Weights of a small masked image model: activation gelu, patch size [8, 8].
Rows from block 5, named by matrix and row number. Rows with one number belong to one neuron. Each number is 500 + 50 x the weight over its row's rms, rounded and kept within 0 to 999. All counts start at 0. Numbers have three digits each. After the name is the row's rms in percent of the matrix's.
# fc1: MLP up (model.blocks.5.mlp.fc1.weight, 1536x384), inputs 240-287
# fc2: MLP down (model.blocks.5.mlp.fc2.weight, 384x1536, transposed), outputs 240-287
fc1.1334 048:501397519602528492487503474511573448524426434493484494587472516496493518489494475449477473529524488503495546473487503539529434514496513521498617
fc2.1334 046:506522501492501597489541473445500500558497571674499530513467556498522546500499517505496514532509464499520500544495500521519500500494478471482501
fc1.1335 121:574486499509502548498403500465539566499485514619611462476560535512484605506454459500457509495489473512530478616552472520470530531541527573411482
fc2.1335 093:495484476501569519490575476468608468517500494474417488445494544500457502552520540503446420605491526453493475433503423569561490449528523531498501
fc1.1336 049:572515526500468514434480511446475501469520502407494474556460499513517500503508506535463474417515528628764550500291486518551579535500392510481480
fc2.1336 056:432500503502499525494500494469500495541621546574510572500601499500510492508498500438508519540480501457417500616722593497272504495450507497502520
fc1.1337 101:494486603488495463529503409497488420501581592429575504567597521504551485505503520436516496583484501500547471590483500505433556582464510503503546
fc2.1337 106:497572489502615612490524500493500594458516425524347492499496529498500487500545525457451567481481436477482486378538521507535463432487493515492488
fc1.1338 095:494544427494459461627544527498534462611490463473444472440525532435445460400490512495514508508565500548426397495495459502495441502428501508416423
fc2.1338 093:532471505473499477425513512696454560466453527527470489650507520503503526513498606500546500529479543501507486490424545462477519497629490494598503
fc1.1339 150:548502559481462541480442483535477618510505521564496546627415413584511557485561569526492555517577501449495495494546453548432481582499485635383499
fc2.1339 162:496502552501500553503505347497502490523524610494443531493390504519515503493532517499507520527503498569500484493450541484479482546497542581483502
fc1.1341 101:500489499510490555601462528474498508410499500450498495503488511500513526578559519442472554514512472566542554511498579530471569495473356493496476
fc2.1341 086:500508495482549372517504509610483582492487560507513437495530481494394504428488462556500462488501525490505447495498412499482458524531598614516441
fc1.1343 130:451477480478534547392360481522466544507508478560496375520491599524580497456487445539489558526499479535557494497490514559556372515487541534541498
fc2.1343 127:502467533508499503498567513389404493496463500595517632502477464501508529504477356493498498498500497501504694514496508579576457490429630469447500
fc1.1345 057:495490506496543457505499497480519493491497424535387527500500504559498245505499500515487502519512521491483491475496500538522480499458513520494525
fc2.1345 043:494497646465499394490500491527501501493576431433503469501488502498485497442500498495503497501495496502494525503501506407484502473501493501510571
fc1.1346 114:429428547400442501494452404442509503495493557404455507500505494468566501525591524559407464635508497450579521580472605466526504487500546488487517
fc2.1346 129:575511483504569494444490502495479470510525453507449501461588500507500464492481491500521499483537461506499503434551476506373499578518394504527464
fc1.1347 113:517542458494559453453499487496524531515524548460565519439578499462540340496500475648579417491445323545449430669557514503465462488493489500525451
fc2.1347 174:652537475540516341505495503496446571451438503502486532418488470471520471341371502497475556487512548577495499616551404405540453403496500537487506
fc1.1348 088:478415467497498414532498457451436501474443472543436510665524532419579458476432547320390501502498432505489496501494495503502542602514503514539556
fc2.1348 082:500542500499497496442501500514450501452501475494393496484528504494509499498509490516513531599502606596492498503472530423487562500493540415476489
fc1.1349 121:506464495417412481492470442497456525491461503513533491543529547506500675477522437503468521537445559436550483501426496471528407414480548485562512
fc2.1349 158:643507396463588512526511494302497519481493475584445512441511516497622502560497498558460494505537384493495504523467500499498504498464463498501490
fc1.1350 074:539403594530499598526519507485468500512527454493503521498494500536469502496492499531437548468496492607507591410500533456486460511475516487510411
fc2.1350 072:509510498484499501499468487492504499407541495484485522500489498485603500495499495511549505580510554500464502500496518490462507625521508534499502
fc1.1351 081:506482459592506529551573518484507539497548554480554491569510523495524542484482493503500604502484526467476558484440528496531545547549454502496497
fc2.1351 085:496472492438498532526487497539498539503553494463471501519615502642376497489499500458452497506505491499500483571526498490498543521510458532595513
fc1.1352 071:458390457439526460520577511522538512536440526489407490528531498444464505396448567489495471462554514365501358477498490499512439527472534533530495
fc2.1352 060:454501419508507421372494505501468456472571606501511490500501525412490445509505511491503499490463514508501498502565477532494529498502500502496457
fc1.1353 122:531526573539505457493531517526416571502335475491571473537486426448555598478460538509494676454533443552505513504513537457577549494448441500477495
fc2.1353 116:484502512526493552534582423492419526502495511466501486497500496482495477502495500486435536499500491626501519493524531500560504417501394500506502
fc1.1354 127:581512495497493455485506538509492479431519473548492460453439478413603593422548434566569503498513570509440497524562379486522529475521526520417486
fc2.1354 136:551572503503524465501484494520500551428483499499486501503498314499500647551496514475499492499511463528574493506502498507490491515515513436430595
fc1.1356 139:446571495546449393489508459479638498494507498452496509497501530500535454554507512563526519513451551435535468495453453467506503417546500530506437
fc2.1356 115:598455505508550610532511525368494603368581601671521507424517516491501548511497528472479502512516495477655596465494534498500520537628510504500492
fc1.1357 104:412542486464505524493494374577499554469539503485561565541503496521422489516495614510622530505440561500523487437451503506347574465584436499536566
fc2.1357 123:466559456496505529515446584461503547502257513486284501483502451411525424451502386412529502514504620404508551485477507566548482599467445488503501
fc1.1358 145:435430501504547487586500464542495527501433525449467396501517472450470514527481509577668540492566536565462416532492473549481485460468491561493471
fc2.1358 128:507503498463496462499496439568514498490470518595502481439486489533542528502427517501498562536496540457503503490461515356598479588521583522499502
fc1.1359 117:521540502521463422551519427425491596491400381490552535522578513473447547510501496496525595566482546610570506453548458506537589542497456570523536
fc2.1359 120:340498637495489438545502443484543511457458486571554424469511500584504496479526478498499521516500499499521500469556494515494521521476485502513628
fc1.1360 014:500500644482500500719500500500500526500500500500500500500500552500500500500500500500500500500500500500500500500462500500500500500474445760500500
fc2.1360 009:500500500500500500499500500500500500500500500500500500500500500500500500500500500500500500500500500500500500500500500500500500500500500500999500
fc1.1361 137:514412509456531495506633520515500508512529434486529494484461500461481518511468511523537487556519571546491493407557453499545528490487514572445352
fc2.1361 151:556500421496550559521487591402510494507501506492420417450544491518454375599471492493465539637475498507594538279455368524441522383498444555487493
fc1.1362 120:488537509504515507505433504503494516512618486580530518430490510517537502457512477494617505343437509557502524412490491416467480530442521588608452
fc2.1362 141:496513580509502485439438498501499478743501642511507509501499550492506485416418464537486552506334499499496500501483504488503496500542379488501503
fc1.1363 137:491492566473506517571403475414511480463486544520508429569526498487514500437470365530509424483492500426431433551408553401585496506557554580516439
fc2.1363 130:544443501327546475493564469510504500500560499595500500476500498486623500480480563501500502508448499305507474501374497473494459487422510546527533
fc1.1364 095:510418550495481517517431492450531495531566536500512541449491522536484416506510440499500419498515505455717361536527527398442472497492449488490534
fc2.1364 099:461497481443537484491507500500604401562471509446299502540550379536493526560501512366497699387388486501479516501483481458504514453481502442507467
fc1.1365 139:420462509561489544501436447560500610518551587430471442571487587426516445437519515477493473495550512499525582496544572491500443581566424518521513
fc2.1365 169:500438578466463500502466490364492467496517482502460479497492629495522458546505482550474477516489437571504428510504439428517467503491487579500514
fc1.1366 115:500417495572563516574544479544569520489509399571549400597647502507624446405509500483430458530541424507500530502559431527518558564429495354577549
fc2.1366 123:531535527504518578498529506511495581514501382660499500499499510567500501496494484491486485387507529498502507497483493538392500470471490456482518
fc1.1367 100:474419501412495573469508498392511499510541503469513495516522449491438499499507518501532538504474487522509476455405500511457431524486550568533493
fc2.1367 083:569469494502406500503522474500565552452512492498495407496500475499478538498480453294502492502385520499504491504547494498509500499504506429502540
fc1.1368 089:549388549549483492463569534443512500530476471629511548564533466443413505505497518499579484524530636459465504536500511565564458468495593502484510
fc2.1368 095:500488505501497563549498477482502511501503524506611499510494501429390471536500581499500507532507547497500569500400567510505499503491502646511514
fc1.1369 098:553492467611515532500428452542594418519500685496501487472507584516498496457485474510575410510515448494574553436521494513415487508505478606462497
fc2.1369 085:580490423394475499452469501426469500495508504639478541464501517519640501500462501626540349563489485467463597521458476499560575608421433499501482
fc1.1370 123:539551460497474563502414533615501545460596515531530484495556573589509560488500454467578541503497547492648513455446511486500457497509515538459500
fc2.1370 127:530499577501424519536391539509482490486516496545502508374501490481448522419495397500491423529472489542496664469511453571407490489528506580515509
fc1.1371 136:530445448534544499510541501596435479484479499522502570463461528525485517494463545502578465430491459526481490430519498500364485508500460560557498
fc2.1371 146:478464496567495500503482597501500479502481506490530495493508502545509502500491504514496493545530493479552502511516513516494494423525430503618498
fc1.1372 067:571472374525500502437499375533495531571480512517405508561517536528494466485524501496499651483463477375550495489501546335469506499501497520495532
fc2.1372 057:499506504500511495500491458440517487571501500501507496527500496501553499500499479497551462503553497499344500500707519691502454588503501501502500
fc1.1373 092:530435503479561487518458512468505498407464401540514558471471558522535497536536449478568559563582507380577474470609555563536520567469563510498504
fc2.1373 093:585502452513457499501501490497503501500421439509430494533476500507493784396500501507497477499499549497587545478484520503533500499587509498488500
fc1.1375 101:467505461549419567500559564500432500500434504482624478504578502500478634546421490461510424633473503500507514510448499511532510485488532442516491
fc2.1375 114:497500510501526442429503444530535499498400508486428515503489559580462526464508483499498504370500493567340500512525458604501489498569573508469482
fc1.1376 074:330469474488496471506476504547515511488413507498392491524506542460500481456557476467517540462454591458503473467510492509490520570541452461514570
fc2.1376 085:499505500511501509543500609500498502428402487408476501475499498473558440494505543655506501576448472439498503484499495523634504579530496498503384
fc1.1377 126:497549544572587497534451498477494536507531562455366602513424515620500533443504489555543490509456451560434497484544447446555551503427564490459506
fc2.1377 126:496473528477500537490661438522619492525541491473589370474559470479481506657508511420500464500502502452565509517422598559498481553553467526525523
fc1.1378 140:480494514569526521501559405379505583583504517505500507549465481531501554528469421608524569508539452420520438500530475525511484505489498564371447
fc2.1378 137:507512532500601634515490518514502501484517498515492576575522486496502502501439448504499504500497502384478500541502541611561600600524476454530494
fc1.1379 118:389487449530568578371382535460442518467538520661500496430472618507529502439497513666498508553526588454521486519552494510500525503520433487489497
fc2.1379 113:498452475513499488482423502497455568510483498509430467384470557447500500480503644500491499516500496503533505552525496501510473500402488498500501
fc1.1380 141:476453488590564486414460508453543494599571432603542546538465495533515553492541517477422564594524499398527460411492496482432494526507359495514503
fc2.1380 189:513442500517499512488473500432426597509636494615487492504442545532391575490608496497481566478524465496463395529504527525498550546488513498499470
fc1.1381 114:541529568430546451493526395397510529527498475439605554542499530545503426425493499489619540471554500473472544501568529523496516513501509467472546
fc2.1381 106:500529622502441514487640508436460531436472497581493494542495496496487480514521455469494534456447479479570587491529483500542500532521502511499411
fc1.1383 020:500440420500500500390500500500452500500500500500500500500500546500500500500500482442500500500500500500500500500500500500500527500486500500500500
fc2.1383 009:500499500500500500500500499500500500499505500500500500500502499500500500500500500500500500500500500500547500500500500501500500500501500500501510
fc1.1384 111:526542391453530524548465477597510501536491459459502500306495495559447493503438498611321498529576500469467578607466481497523442522489509500504571
fc2.1384 106:502520499514465500526499500495520511501497512585495514490500571611474504588477493545488546500499412447500528421382492485504511495502562479524490
fc1.1385 111:530442508509513555502456536572471551484400493434421534526557527555488499572526479548479472488473411512546545585490487475479484458371404494512496
fc2.1385 096:544513482440500460499465495493495472501558535500559509506396478495507616498514495489499474499491478499506512429542513504511549492502508550494508
fc1.1386 023:503489503500589478499500258499500442500414500500500501499500500500499500550506497500376562499500501500500500584499500782500550500698503500500555
fc2.1386 013:505501498502237500504502506500501501499500497499455500500500525499490500500504701499504510500499500500364499499499362495501500501500500492506524
fc1.1387 081:504519434518462500524502423480505488523488570491541425478570476503501465493531605581537467510501510471500541501432487592459500488489464453533490
fc2.1387 089:487499561518428488528515496513496500581610604633505543502498495457498494659486459500587611545501456399539504497499501494450499607472496528546514
fc1.1388 059:548507422497503508518490533441492337467506479436441431493521456474500510500479306399445447556591491494505487437501488482494467572510418471512500
fc2.1388 061:501391495499500417499507493515497565500488539500473496518494495528500549500338499477581500463425503521493456648520395538498559500503472500499497
fc1.1389 115:600492433485535371490575536483409490488466433442486525659452537471542560477576516496426429448507509486523452474589466499538570487461571518470586
fc2.1389 113:532693517565497491586498547463494436500500474447466481412517512503505498492477470459547537547389506567464498479568502305518466497508622523525561
fc1.1390 117:489501558495503501486479524412480516505483505414543462518527455593490480555482556465448418462610395502462446548676439523483467486467433482502527
fc2.1390 113:490504498395492496555601530508472493495461369470597500499495457474512501533507498486544496524498502466527475477453566469502586485488562501505450
fc1.1391 160:501549494556489498518413507544511539517506552500481617484584492417458511433481503465630551488501486526544544505636504573582535479509484409594502
fc2.1391 207:468543503528555562547395396558433430495502504500506502487600505491482484487384417500531573550507506502566584521529641492503497512415500474498460
fc1.1392 050:500588496492581491422424494343645550526496473468505573521493517519489503500494522500424461540565297329391523498551542500499529500526481491481551
fc2.1392 044:500462473490512497531496395500393500499779540652500520502512437506502499499547450524490505508495654655522499472399501407526505500494423500514500
fc1.1393 092:492405641512454466499550486477466498451445518506439536451500514516528534501503491506516538499351479502470392472499493536545437514482641528549500
fc2.1393 078:501547459503514511496525500487427500458471523484688390568531512499478505536497540501502609576487525501512524558473484339461500496506485496501502
fc1.1394 109:526429455485505537572461443485505538492507490591507592522483668622552423586475444500505508469489517527624510505509441481472534491515534508519542
fc2.1394 110:603505498461501301488299534507582484523406502502549526391531487500488500524447546564499573503449504479475599501507354502496495508480512501497467
fc1.1395 074:567500424369528501470441496503522467550528634550563489516534502500509462383438416473507507511495494579446506448477503573425507469496520499506485
fc2.1395 067:460496493559478465428562508485332548255495500503432498461497494534507600507545560501504501477479493479499580644500517499512502507535508458501477
fc1.1397 109:512447521490512572483403471505474496530596449402594506494513470473452419501499503436496514346621505488462500515539372588441482525475532442475616
fc2.1397 100:494474440482495432555527612500513486530503478557496536446500348532490427476437371528563438546464475455596528579444540467542498514502480496490523
fc1.1398 119:510466449459498576484360503488537520514573472447476482497488501500544563388568476512492592457487498508481459495453511418491454485538503419346426
fc2.1398 110:497500502523515490472500510487488501592503472520508413497499418466493515505599500505438543565508503490513499510553477496408479501481500546529452
fc1.1399 079:474493442505444458467497504471467573500441543478523500481338485504478514526469503471425548528511534479387512497713460560491548590491500488497578
fc2.1399 070:500502495592492471529500507571495394519508501686502362571609551498627511518526618437500467578398500647495477535473493394537497415515476544486470
fc1.1400 145:526400528519528491541504498539534551410431569564511500431477524446468541506388561509401428464542435536459454525560448678508440426505424542411489
fc2.1400 120:441529397477509551453455432528500543513482499478530498491496455533563490501557467525510634528597558433501451496517514462494490515498591427515481
fc1.1401 111:558553462477478566452450511438517493473506451502573595544477622541551387504553483458456553444549544433600498484541419588489464550480504462467516
fc2.1401 127:508506499449498488515512500636512385441485488493492478469503379519527506487495583542499478494386480512498520449528539471604502567525499500497500
fc1.1402 090:520508508431464374513495366497548493547338444500503501500481407528505432525530477554332456494497511485478500519508475527499505415506494446502499
fc2.1402 097:548535503524657499456533500494499671500496468507512498533490501476495489499718500472546518512412452510477500498503461417492518501498498557585377
fc1.1403 117:486498527531373484551476502492596503480534502478499386444464491495501570394501506573553457490557474612514495476576484515441517526462573465479593
fc2.1403 113:580498498501507541493583524496500416518499593475500273565500493503505501564464596559498500523501503544507571508513509500540495476467515531498451
fc1.1404 063:505496428561507517530566519513537479500525472503497432521514494518490463521500424518508492651549545469569431480591550383514497524602489524511540
fc2.1404 069:505502499493501500500443503483523500499595585502515504526501491440484541539497499516566513375481507401516500519495483500499491501505503478510507
fc1.1405 100:500549505494458414515449504522484504626605500529487453446516479504440447464523525528470579502511446474438539534576450552423505442477499484454617
fc2.1405 116:434498500517485517493502479500536518492498561503561506522598565501484591510531516502485531497500528588526497528438613428542509513502611518601301
fc1.1406 082:497509466517547514598497468461499488469509498493490550487554450602530469511530528522496414499504421494485515506498472499567490500506562584535512
fc2.1406 071:503470482453478461499517464561467513507507624501582486485484509482435506511406500495479516508497500499486503504460544493484536500313487499322510
fc1.1408 129:488532519472562472491434517491488473611523464575555606434492493484476480493540483492506473546592636491508492494547587454509484578459533557472589
fc2.1408 136:498502514550545519498503492486512589611501502575521501568500502501438489510501523466424514502522506489498504481500532500497499503442499456452539
fc1.1410 079:508451486571499492490505481491500573546484478569576466488506428463502497534499501497552502600528498517513482408508520479490652605544504465484495
fc2.1410 079:501474505456497538506473501501492347438562618498502563498630579500509415575424483504475398505562502412503500577344502500498325339465499499452593
fc1.1411 109:430501511483464609578429552541479499523496465449462564503500500465520525446513516411456518523453518515490503431486509498394472450494453567476475
fc2.1411 127:639500500482592501490501512501508492449500487508521493506425465429508477581521413498579503498442507482505562500575484553501582500517601471500500
fc1.1412 164:539510507561617442476500495464485436452460393481455446475514412488515610459559607573517570553450462419642556488571492549528499485476539409490574
fc2.1412 144:498558491518549472512483523374497424543544441466502480441524520495592500621437505430520346569497531526509531511548489532522410543513521545483499
fc1.1413 195:517507560556495497608494525462426506461503461522503547488537492499555405507409458524499521547490486526497481475533496500501531485423459532516410
fc2.1413 148:454515592414448500503497549506505505505499476498503498432396419500494500481458488491503526503499583497438499504465500430521494545560552561519572
fc1.1414 120:526525541625491630437591519412503565577487494533348630520499500518595475499342535453521507435405542507559525566467463397576522436550547532476506
fc2.1414 160:470437491406503395528476518575499461453521523400628430531539499456309513497630508525509487570510496510498484390564524584500462581420461500517505
fc1.1415 112:563463507520453538459473490432478569461527520406461629529523461481481668596482495416469480435463521429517515542471469546569462361508480517392506
fc2.1415 119:532484503491501510501522548531499496597562487530511486507342544403558332511505502570548471613498483532505481411472602492508550526471564500495447
fc1.1416 154:485506542566510437474496461554556407537448575515409479426483498506359496494570454515508448480492503527518478455445481500441497461551516517444511
fc2.1416 151:499492557511510490365502389505499552475645508478492424505502536529501496502514563436411536519489508370502551454493483507572400477498513421496531
fc1.1418 096:541489501501445565485501480512499459542546458435568472554642504463519504482500434513429483566495501388510476535477513545512442500487494427508523
fc2.1418 103:483537555515512507567659453516429580449517602525447492499477510611498507375444520483498507423558514501433479500547443495388494525491522554500479
fc1.1419 068:449529520513542557591458510601504510592385434494504472414423502537493493498488565471527550499423501535552507477410508502487513582484553491408565
fc2.1419 064:499457507544497627491497407470560499471655517500496505502500485506496498498578394498475482510462500446454634359462491486501554455504500495500519
fc1.1420 101:465494477541500511587482536384597467550554500460413485518487463551547450504541506477500528650526412521539566488494496511514548549480554548516497
fc2.1420 083:503504476497501500507441465514624707502530501447354500528631518502498501499517480562476431452503497504498517467516505514423540381507525488528517
fc1.1422 084:457454501488398484504500464499501512471665485481457386571381488426560489498532502448539528490504497498392502402489582546399550519501501527488577
fc2.1422 072:504597507505504447488496622500485499507601516535471501248580508445519540525485485497483471592609507474364509504497496499500500498453417451540523
fc1.1423 138:429481468530473502516580336534530631535485368489499540468479504467465612485410522484489488634493582462479549428598438439504468544490509485535502
fc2.1423 160:510415498539501497489484497487500519507520482525432500490538504500502479545447404457468501500499564548589471487488507559500474517500478488483514
fc1.1424 135:496448500455502532536515475462560518531500556379534358436510451530471477555496455542469499494529496485449426473521515527491563423518436496487533
fc2.1424 117:553532503505550458588500498465503502452496442503515492450497453500495502505482492500500568506510544471443465476490502505510493627529499516495379
fc1.1425 178:490557471570467550485446545440581550483551489569538535414548456488539505534609481495497503546493549525569519498424569495610538621471500594466588
fc2.1425 168:520456335469555427466402474462445519498480510462595505439481484477401545608486550502500502451466510493520495467509577500494485502479556613516674
fc1.1426 107:501479567514496507502492407628533398520517520371514465546538562477531565502415504469449520525517536463431450499498468341546452504546494491405555
fc2.1426 101:533410497439458501530519488453498515500492539559488517450503503507489500489498510592490537424372582490561557527491543641499481483503503511498487
fc1.1427 052:471492503506496510481554506500495522493503482499489613486511512416504500500501511477505480503495500509514504476535518350439500371480500500505505
fc2.1427 047:442501460500498501484508502500440501473500504507481582500500501447542506523473496500491502500499499571540500412505499490477500429506502476501491
fc1.1428 091:497629515516454531522486390505397446556457501501499467547535483500514504506568478523505499486454522496550534409553482471503450490523491485393500
fc2.1428 081:496470527477501433498538512442551505411578399484429496497519500387585406514498501500491572492506529459352477520463491501524509459513498499459481
fc1.1429 062:573499417559442494455510508531495445433487521502371591500484505570504433499624533499500445422620499484454518500554495499512494510518505466488494
fc2.1429 048:609467427335436512498718499518542512543596505499501505518576506500470389479487592503500473529457510474514581499496557493498501469500505495506500
fc1.1430 211:435447470486477557594487540566544500494558480487555486532510411475449428444488444441499484501556501547505469553466636371557578481491493527545462
fc2.1430 201:516520531469638499499515504504492579463500534497497478455463503499614500500538495513500545492501520503499495484433500428464528598465537527456611
fc1.1431 132:440462490532490506433500478542533432480462505638509452481505405424573561463541507520555544414495510405433455389504463464530508458352500476456519
fc2.1431 127:540392454502427531442490459510528515415536511567414457503467345378500520513532600503469501452499523481467495474499384514462518383488382500464527
fc1.1432 051:516536601501527501504461441491481558585490504501634508469496505500466469493489361494500485573507488517505685508500623500504493501501436475470512
fc2.1432 041:499500478549538500524541500465508471500511501506562502496457287500505529500511634541454499485501497502488342556452462509476519499501503488526515
fc1.1433 134:455401467454534500547528545498517528520495396505497591532456457542525498575515617501484490482598506448358379534524565504540530548547534487498474
fc2.1433 136:613525495563499507492493470451500493422485569485400432455490502507486496504551430499518510504386473550570631478474421481477480495407493495504528
fc1.1434 076:522500556490532496529501498460500441498541624424444475541508491488594505344465460557564504496442499495517538461444451438526479591573474536501492
fc2.1434 076:499558627459489501490497499500500500461551494490499516504530480432481492618500501500513515543536506501474500338501548344497403500525401496496443
fc1.1435 108:497505427498518525470498531446520496526417533504488459500484505467516570392475484537482549409431532475475468484529455520522547502447446467489506
fc2.1435 105:495493377485500574490530515501534499448502502500492432387497455383526501496453494500327616488532518497514553483470543495462479462476477474494501
fc1.1436 089:424506343337500528525484443500498525567504466501509483536441528494459707605566499434635521511500543515454499466473548536515505434574509541532436
fc2.1436 086:529472574511494509462497463474503480500550529479480526494519504505558167378500506495427514502541489577504504518489562464506544638499490478503550
fc1.1437 141:414467478521496473496457476499516552501575488512468518488499459484531489540551512527497484509511551554492490589485504461521481366514576508465422
fc2.1437 144:531445499500494460576616518502293438539552486600521494486495456514494498458501549495490495506533606561491495486493524613444510472642527389387496
fc1.1438 081:514421518476500491538506496491506550602526520340513485521455516494475517607536500403521500513415464492483519594610630461486554509492439506518508
fc2.1438 070:500504430624509579507473583560602548501511506552501536456528487502503497499503496503500540584541501503493462491470420492507490423514484530497502
fc1.1439 123:595526457388497458524494502615423500493552539462493580461524560501502554531597373483500540497487515492479662499544546569501566460473500495507533
fc2.1439 174:476474490412477697569521481501494517492492528753479511477488502532456612501507439499501518464506545499499512382436506480527476514525561507484442
fc1.1440 133:562355540488480521488512547487484505476460515458522426373460488431612482504435513504483505503517498502506543416507489513498453471402465503462512
fc2.1440 164:512529499431486464502519441500554480496515492484532673500456496502579543499497500480501479607521512485502500486515535492558515352493499365521504
fc1.1441 152:458467555429501577539557543495594401518499521516497494470523502533466518482576484482488487463489522468535579480500503435434509488507505535603469
fc2.1441 137:520498409614458541446476489499438544563502497501490500567500509508529491514411599500506501494369483509501496554534483481502516509569534502493526
fc1.1442 073:493485497579394502479461494510502501499465494457530494542444505498422504428488446437401485500479519470479521503502525492462514711522504539525498
fc2.1442 078:505514505441498506409536515489456515613589595502291507490495492508525500664499493525468503499484492547501362431505416500527500452494509538364454
fc1.1443 093:500438498459523457490492502500478474536506504481510509535572490560551447484630459487524518494613488502503604595561445506531478451524503504503545
fc2.1443 081:640492461515498509500505500498558541502524500263494647476448507507347496505381472516486480450376500501487488503622575484502582500459531597468491
fc1.1444 096:507542472449466511543450481467554531518469408428505497547519491460558491524457573494473562493425501486500500425536444566414513489438526561522497
fc2.1444 102:510539479424556546487555509638402494441491499508534489446495537503503462491490492387653453475503532525539508498442566484567503565569499500483500
fc1.1445 101:480386468472371548538524393434519485519487476531521433562564515507468542438519432527527441487508464475550509428532508537498474677471535449481500
fc2.1445 091:504498479498502503505500499528469500521374477498496499503502459431609374506598512561687528499543376482471506494469430501506513626507499495504500
fc1.1446 073:545552500448500491609557527476387449512495421534472502485579524495497562493505424485471569501521539489483494524506482516497547491493535501504477
fc2.1446 074:422523514555494500510500516518490517501486500454511486500499493490503469500493535490454464446359549482500511439462500428463533492496435449451520
fc1.1447 044:480438536500530632512500466440515479446487531520502443521490360501499502528482501452472502536393511507547434461415458485643546394498452477501480
fc2.1447 039:513503491515476431504498501500497509502654502499425529530486664508450503530557468578501504512394502495494624492481730490489489699505488505502475
fc1.1448 104:479575624521389488418531597503417537510490521524509429509483613569492459506445424518529518500467464545542512531475500498501545518495536535499471
fc2.1448 082:468487497510487546499502493426508493501486502501511502506512533501511497591444501482378415514502518506501448481492419488498499656465531519475514
fc1.1449 103:415465533520496416534501490492502520546448520408497599471490498508493497520490501521488533519443572483590507535438436526485507460593499559500484
fc2.1449 099:505445591490486590503501511509498504480510371490519501471572509546498599551546490539497532448585523472491496497525503542480398473535499491511484
fc1.1450 089:486508472498512504488401549457478505560585509446439436511549508439477443506448507475445467493491491508513369514498529463547512535616499510483394
fc2.1450 082:500499501520523531500493556515416388334502507637552499500495605500545479517544502386502502489499485556495686500482498500482478421544501500521474
fc1.1451 079:449502493553460605502501501472506458501521501474491464582593479550578542502497517406493492528468528503405519463498527515515515518508491424421401
fc2.1451 071:541496496480510484433493499508419439463501502502501499511504564436430486500500421509501513458504499507503502500515503500500574473519500508494547
fc1.1452 139:446511575503508474472639518443499491649534485425528590515534505546527564528586463545459483450519500528536547544470493469514513456479483504483489
fc2.1452 146:516499445563564517565461435548552529417480534539487373392511502489493500490405528497507531579505496473512483485467491548497480479518503499499500
fc1.1453 081:515492501422368472483474511554495492467543492503466412558519470450433554504605543488546526489461466483485480473494466479595514532458454532497527
fc2.1453 095:341499508491624500504534498499498500504501524532510456507443487498517568454452493486497500493405438501486401496618505482493499500485136500497470
fc1.1454 096:457496525529498486420494457535538563561486545499484575475505533468499455485474551393508495470488496567598553535537505491507495503418505516517487
fc2.1454 083:467499533480509594415501502501549294490472484503481641497454507530518462503430498508502442518489460502407496420501481479767483500475468486535334
fc1.1455 087:472498500508533447472517520545500516493487424516613478524516535488495458541492417514542447547527502442426461471506559580502539498444595474481436
fc2.1455 082:563483513454464501533497480430497524485524501500451515497499505516542566500502631448468479497504417503516544466494438347501487495580508524496509
fc1.1456 149:490556432501475473500489487424417502470542581584512440498547415490502479520477438527473550499531511535492584516484631471435479580558441655444451
fc2.1456 159:478500657491505499543499501501418501585497540440500451434508460524452498523397320480561498511469422503492503524447486497505482457532527391428503
fc1.1457 141:488550500482499548504473535451530423524493461530496551498538548425487546452627462525527505513402450523516496502525486521550524508493430501524538
fc2.1457 117:487477583468501484557527501491500563481532493434484510497432534495473493482490510562500525568465558405423482510543494449500507507489504509499412
fc1.1460 138:531498485503444422506541505513426603500513506534516401501564410503487436512417534376546505509399499483447462608467487493547434534505517443500350
fc2.1460 128:543418509476624425582525413452501606576492453504529500485503607496475568495504498497457353545438517405414500501606476496499443508521506479500502
fc1.1461 106:463472502444502526492510518473544414494500505612464435509528512489499576475531467449554448546470520424547463503488497521492450549491502454490498
fc2.1461 130:500540516460502499373511447543515476496606462432465493507472490480488494501466426519502507561500476498551528332505500535506497485620508524499514
fc1.1462 054:476638476468492504502497499498590500487491483580504508491508453464498508400452443463496482535392498525440540501524528412500503492510508516604549
fc2.1462 054:518492497491498559533557500495500509484500515514487504491496576535524482496501500503515516502482543498527500510495490499496578497500494493530516
fc1.1463 103:517565445469446400510602626442618517411535541500358508592344503500469553555497423515327504499483576555488498440495586605464531524487493568455482
fc2.1463 128:500501497506464498500475445417433450450493493496500500469494424497496499497489547496482460489501511549448563456416522462542476436509546489449487
fc1.1465 119:531481504385470613563503498598496371520529502543453515509553588458587519472503459571532493503553505501489532556521385485513463455421524519518407
fc2.1465 108:458499539471500527442503509505514499499497505451380510503530542428521508529634536473502465433369573496401566502510484521472460481542489488520493
fc1.1467 079:545382478480479500451496465531441464611448417489407484496578492547494564499459502531495453419553511498473539468478496498626470441422541549539489
fc2.1467 072:674496501514517499512506481358527500480418501512561564498497502395517498494546554499403506496499570502487499510579499514356606503577496497502482
fc1.1468 090:496517521522481429469534466492555474588510501566479516554525519461467501353486481419502487513487563467621504493386558450498396496450471473505498
fc2.1468 092:488502513472522497532489485495388563422501414552562467376477462535569489612500568501518519398507486503482512496482484448497673516501548501509484
fc1.1469 128:443487456477489500458490450499475477501455494417476673554515543490516541484479503544450367547501453507559505423525467636508482538509547500475586
fc2.1469 123:572518599569512552565530462530501487484566628521414436500506477549442510501504552500401571536498595514497494655475505458477501529535465489502503
fc1.1470 046:467521503473492433487502519499515512498505500478510575513500464571500463417549457521499490494552543499495496513570499540537482430498496488499476
fc2.1470 040:497500499501499506466533487499500501694500500497505499507583495515500502504478603499501487483491621460452502627448486179526500495500554491565496
fc1.1471 114:398519512564471536477485487376466504528504548503491472589534539489439509601532467505590525552435500470500503495429533439484499516549502622502485
fc2.1471 121:500489507459486500488642460487516368531573515528397530670510463501457500675499405519492482406508481500480504514601512502492591519489504369491483
fc1.1472 095:480535490529443509505511492410527481514500497432572500587490502518539514411506523523470515546517445446489557481416449520494544589474541350575530
fc2.1472 103:501509648515554509469589500541504519495440505500566499500502498505516498499504505512499498494498438502499445487366509484501510500516498521497410